config.toml
win_length = 400
embed_dim = 384
encoder_rnn = "lstm"
text_encoder_activation = "swiglu"
text_encoder_parallel_block = false
residual_init = "scaled_by_depth"
beta1 = 0.85
steps = 3400
lr_schedule = "wsd"
final_lr_fraction = 0.05
Rows from block 2 of the audio encoder of a small contrastive audio-text model, named by matrix and row number. Each number is 128 + 24 x the weight over its row's rms, rounded and kept within 0 to 255. All counts start at 0. Numbers have three digits each.
After each channel's rows are labels from the 100 clips, of 14976, where the channel reaches its highest value: "responds to" is what is common among them. Only what is clearly more common there than usual is listed. The data: synthesised imitations of 52 everyday sounds, one a clip. In brackets: how many of the 100.
# conv: width-3 conv, stride 2 (encoder.blocks.2.conv.weight, 288x192x3, each kernel summed), inputs 96-191

conv.9:144115112113116050095134140118132115140116076133098145135121148136105065123138138171110140148153120130155128153164152166143154138098143131101132139117143180117095137154145121120120124138086096118127164139141132119149127125115199123114124142135120110134122139138172079137136104146068142135
responds to: thin (high-pass) (49); people (34)

conv.40:099124086130137124118154115176169160154190161104138105138165162111152141126162135134147163091088124132154100127115107162134114093141139149127104165078092149103127118100126163120130093154106111119110133127114102104135149163131125131134100134133132101136122126146133172154133098110131135151
responds to: signals (40); phone ringing (33)

conv.259:157090132118116113088155136140090158111110100137121135104126129095106122111129130159140113112109127164138147145144083121098130082109104122088158170130141133164106108137095127153125082100143112081135119131148147130126129113109170133125125116103124124114156141132146134183165163144124146163
responds to: thin (high-pass) (39); people (39)

conv.173:111120075153160164150142156157117122118107141106110132118072105133174120138131110151162104128088155110117125127124091086126149104160140132153115094149101114135101119136103161150122138143134117148179107117087108132093067119113147095132077167104131129159130175161124146092121115111126122145
responds to: animals (41); fly buzzing (28)

conv.4:159123117109101112133130116134078096111116114113152091115128095147129188132106138121131087173148131142104143115155096108150132132111130156148125145150148138178155163160115132139071126139162088087166110113152135100129104123135133061074073124118086117114118154132107135142170135103112098082
responds to: people (66); applause (56); mains hum (30)

conv.19:145149105150129156123097160116126128166148121120145173165136139092142166098128128110125114132145127140123158119125124110117136132169129165178132118105148109139151141144124138165166088096147142125147126120092110180148117132129142128174105120138158128142117131161131125177162119142147134125
responds to: people (47); applause (45)

conv.88:094114123116113055089145116162132147131148125115135131142148092121119083099161119146130142152104113146142117140097066134133140125039075144094129189078134120109104061118121111146110124105130107102105113150143113103109118153141128135098111128108144112084116099120114131143141135102114124163
responds to: thin (high-pass) (64)

conv.270:135150143094120086115141155146111160110111109100105188143100083143137085146128088157125150121113084142138166101116113140096145127126132168127125099104156165131102069161116097135135129105126113130131137123096128111087135134155138106157107108138129156126113185135143123149125085092041104120
responds to: household (44); typing (39); people (34)

conv.195:123099141122120062107139093176109159104128115134088166121118125120092105128130143193141110172148126114205107123118104174134146104093091132125164130134153164106111101129144099145131121129098132095088120152115122133127134149136159129096133129127140136109114154130160119144150106107125162146
responds to: thin (high-pass) (80); white noise (45); people (45)

conv.101:103136115113123143149141109109163164133114128118133126136067122150161106149121096159113109106119147111121125118138077133112151128125116138104139117118106158138158109159163125116115197211144093074129113109118097102145111112144147127130117119103104137140142217158103105131127121107127132146
responds to: animals (62); crickets (48)

conv.155:119160131133161120157119117166074170074137136153157155134128125132108037124133108139149152133138128079121118142132176158128139116144175132155136117141148152115145165079141124159142134082165136096084113144117132148108157160154121177148142117155145152151126144174138178152122125125118162129
responds to: household (53); knocking (25)

conv.117:113149101113114104132161110139108122129104136121127128110094129130146118123133123144120092154125135136136110095121093119138105123123111134130127103096133148092134122136133119133138128114114172154096107155121114097156086127116081144093090085121143104117138097133113097190182118097155133159
responds to: machines and effects (49); engine (30); clipping (27); text has "clipped" (27)

conv.247:117157112104130119160106137131136129131128170115128126155115133152138135148082119091122172142132119145105124110114145163123129095135135154109111117147146161117165139097184089076130141134159114105127161118105116150137099172128123130153126123157140116177134156135174115100132126078146135109
responds to: animals (43); howling (42); clipping (40); text has "clipped" (40)

conv.139:132147107146130230189157132171128072104146170130125127072089112094154137127148141119149150105135122119124145111120103105119136099112123175121136096173102114133151134112077115124147127098155124116141137140121143141116107165148125144117091109105116146143142115141144156142159088121150115151
responds to: reverberation (84); text has "room" (84); text has "reverberant" (84); clipping (34)

conv.235:145159168115126120174111113116114141121134124139150139130123123157103102112136108125122156117115123098091118102100196171129154103126131144098158100133136164092137154118156138135128108103209129108104136140114088130108206157148103146114142125171129111112151112163118139124122113125138122134
responds to: animals (60); howling (38); siren (27)

conv.176:111119145155139133125118139128107136115130110110134145140115158124136121152207100127114124116109119146098170107157109132121136142101173128129113139132131133128157116136142149173098148117103146117134130147133138142149096128157138121142133156155172100132148126155130087218097169144106143150
responds to: household (67); clipping (27); text has "clipped" (27)

conv.164:146145103099115105146148137143150163091120136108092118127111143104146146137135121132143112114139109131128114141110149134110148093132137129119104074128160133085143126102141081083094093126113122104118086127132085112142116118145103092110092135133113092110152143173086125117121076099118134130
responds to: people (35); clipping (30); text has "clipped" (30)

conv.156:155114116134142195134176139154143123132150188144146111083120132149157138138146168139125128118139148093110125127122132113129134101158136132139131100171113095122151129112101134100135119087149133159150131174142138165131132137132137147140123122131119154156132079142148147149164141128135151149
responds to: reverberation (74); text has "reverberant" (74); clipping (51); text has "clipped" (51)

conv.96:152119096121185154136137133137127113103145137151130114106062134140109167094096139122144143159099105134132102130119080130182126095145159151135120090125144123132143112115121101154120092111105057084135100101104096097103099145108111133101098116156110105169147118121115120164119100119159158137
responds to: thin (high-pass) (83)

conv.217:118129102125164146115125131116125151126124110143124125113112146162152145123086096138112140145109116105136144133113130121142117131215182131152094083123132116124119138114121113112142121147120127108141128123083138163114121113123148126175139130144172138255108134130136117116150114099095129127
responds to: muffled (low-pass) (46); signals (30)

conv.263:156141100157111191189146154137144131124113150102150120085123129130120145184143143128151128082151147119121151130138146107149145149117124132129162118165160124129141171155106120058090190192098114141127106121151124162140123135149132120117125120147089135140156189127131127116164116167119168113
responds to: animals (69); fly buzzing (58)

conv.159:134134105140117167138116140155134076147149165139123144105124118099153162128111123116126129111138141131119129140104081124091115131160123150146128097165089124125146118102148142106161121081144159157136149118084148148103147109140111137139119134146136152162118060135162117127121071129126097118
responds to: muffled (low-pass) (45); people (43); clipping (26); text has "clipped" (26)

conv.227:178126138119121149138172142134121095162117140123150139139171115114170171151183128146123200099076114151116139128113146107087138084125107158120125149134129127134117090119101121133126096110080117134148199117141094113107175132091139142125080092141120138094122107082174111172124143089153119167
responds to: animals (58); frog croaking (51)

conv.74:118107137159114132154118145161114103161126144152102142118143177115138112109175153095147149107151176117114126100147131156155124130126141147133117120114125104103100103118147144125146125100141151125137139098123125146159099132087163153134099126118147131121105133142137082211162120174160109140
responds to: signals (28)

conv.42:106103116134112094134138138122137089105129116117093121120110138137129113125128160123112125105139140132125127123131121114091131072090138109098154175116091090100128152124112122078158104129115148087133132155131103167114127106131116199152131115150190139133135145129134133157112153145206113154
responds to: household (71); glass breaking (36)

conv.154:093134140125120108102110104106110163165125136136131132169190123158146100096110097142133128111107156107137111135115153103134095132077101112152112109107118101130092096129145176171146133122129098116125140100084143087108106118120147090090106125098103126076089108107126141078089117122122118081
responds to: machines and effects (54); whistle (33); sawing (33)

conv.59:118112099134178157121162173177130080150136152154132127094106107125164137129136154136139150135121126120137131153138093146155140101133135164131121121147145142129120079138105126143149131087134126146170137142106142127104132162118138173123119152105126123152150063125140149125164142104162142156
responds to: reverberation (66); text has "room" (66); text has "reverberant" (66); thin (high-pass) (33)

conv.218:092122126115157125106116134164121121098110138112107102148131109125125115128116118122143145124137124157167133152137135151142121130137175165123129098125159192122102150161137129127163106130106095116140119175147127088076098079111105143154119146111104120122127108171129072116118110146171151124
responds to: clipping (42); text has "clipped" (42); explosion (28)

conv.184:132122134135142138112130144052164122160115041080151107121140145099093126112120110103112127136095108166126152153117137130134112119142092111123096150101144130127141141102121123175071127147142133175135153106131107140154149111151157116088133122116120129111100122083153133120111176134083143136
responds to: people (56); speech (43)

conv.44:142093138138136100135153125147108078125114117161153158123148162163115155123116124182118110179123170100136136138149150105125126121139156097145143131120124126134188129161141156102123142114098118077159144179120147098121085094108138145141142147120136126151140143125112119146133074107135120115
responds to: clipping (43); text has "clipped" (43); explosion (27)

conv.85:128108156129092089115138140147145125124109082129130139105151152144078091140140136133150171176173148142136148142145171132163120105137130137114170140105155165119129144155125112158110114122179124138139169119134125152129150164177131131108160107149104130134122144116202119128142134172089154133
responds to: thin (high-pass) (71)

conv.70:111158109104150129128131113137112149096119130080121130145147092143125120084106125148125067114119127124163130125072080122122100143133109126130111132131119103139116098114113147125142121083121148155128107125093130146135079149146132111152145138107131099132112084125087157097116123128111135122
responds to: nature (41); clipping (36); text has "clipped" (36); white noise (31)

conv.14:137133105139126134160124117141099084192116138141090129127133105191172097128132135173123139106103167100087105120081154092140162124100097127104120127142099139108105130122121149110134186165135094094130115119107104134115155145114147119121053149113099150112120143137107135086165092093092102113
responds to: signals (32); whistle (30)

conv.281:110096081138149178148148133146111122109159158163140153084116118121175130124120093099161125118114099105114134122129083127123143083141144143167071130147104096152165117117123145165137088110099097121128108130108152120132087134132083175137079125116144143135141108139104158124135115124167078158
responds to: muffled (low-pass) (64); fly buzzing (28)

conv.257:133151168115113135155079122111115117115108126122139117110113121161133117139090136137113131101136104119147141100100149118124120130168137123113126106132130125141138129119121125095143162136092156129104108095116141151153129144137143124178142086111158117197140117075111120075138126118111128123
responds to: nature (71); thunder (70); mains hum (33)

conv.63:100123094121151174138181125136147123130131150101148090115121144097164142137169108109142137106113085116092113116137095144119176090118107172098097137109136145127158111122133094118110138131128099096129136126091114093111113142130143140111050140118129091104182138166114133152132092086161113138
responds to: muffled (low-pass) (40)

conv.230:106130112151153120077117142140091130121154124129088135141148141160143163087100094152112093099130133121140138147118141123100127108185146077166130102112099073133114136100123173107130089068103116116162096134103095130117079107126111130142099147133153121136103058123089162128102132129110119130
responds to: people (47); applause (37); typing (25)

conv.182:161107130172095145150115136123066152134097150122139126117090084083128130142119139120111094099108153137134173137120088123109144117100104095082113124138133113158159158097157119155095152106089151103115149143113148127115105104132126095081109134113162131100130124130104152162143114108117164099
responds to: household (55); people (35); knocking (27)

conv.33:118115107134174177147129130167122102080148156150154133088082124131160169154127109127128141127134105088113137111123150120114154077161141178129137079145161095102154128105106138134134105095149089083119097134090093111122141156122090165134095126113136126152156105133128144137156094123170105125
responds to: muffled (low-pass) (53); animals (34)

conv.246:162139145071099087068147126090153124135147112090106086151153116104104143097143142108116149126114110125111121147106122128143093176157100118116136123138105185129135109096146122126091131121157150156134142116117128161107140121155123101112158150119102098125142110102129177096079132171106129146
responds to: clipping (43); text has "clipped" (43)

conv.171:066116127141102122119147119105149132155132149143150116110120159139139134129138093109120101138143104091123107117120104136104146133101071132108078131129117138107174159100168119127125153163123120121120113081103123116137111119123112089124115142113094119084143131154077126100121106114154073096
responds to: clipping (33); text has "clipped" (33); laser zap (27)

conv.15:138105101204110118124127105129099131136101136136118092124114136139137093142086145132136107130137178137135100127135099111155154157097131104123132156144136122135105185148147119124127171177122120135109132125123096111145066077106153133120115169093122119139096191165132118107139144128124145120
responds to: people (42)

conv.198:121123111134152138144110106141101158099111123126133160108102119155121100129093116168126108107138113097162143120135098137141151074137160161129138123067161130105127118137094117163142113133097085057088101148106111126152107121139159162147112103119154157145135146129125114154128131106115157131
responds to: thin (high-pass) (72); people (34)

conv.146:121160111109154133132160096146153138158146132121158107142113151090132151134163149105147185106118096112130095170144126133075142120178127159105138127110127099139094112127130112137164120117142133141137110158125150124155168124128146114107111146120101125129155134135122102141113111148134150153
responds to: clipping (71); text has "clipped" (71); reverberation (63); text has "reverberant" (63)

conv.129:140117163136127129125129107093159122195147119109133127134216120151140175101083098101109189128136122152128116131098166146148101093126107129118121146132113113116122121105109118149107116164142128149095173091112089155130155134132123143092145141165119129138116107108162131108125149157127141109
responds to: household (91); doorbell (89)

conv.269:110145132133140150142119163172086102129160152136121151121167077139139120121119106149093137110126126151151173088112144096082083121121123137128122131151109120126103110088086147134103092096138128122152126133081132125106144177136124124130089085117117117122092078078126175120136113074064092123
responds to: applause (30); signals (30)

conv.224:108112132155130142131126117157169116206152158142110114141175153151164154138103164129140173141120174128118086138130142150173134106112139178068139158141120135118130133123148117114148133156143108092130185133109087094142165127119127125120134137128125130132126124143172109133136126180145137129
responds to: household (71); doorbell (69)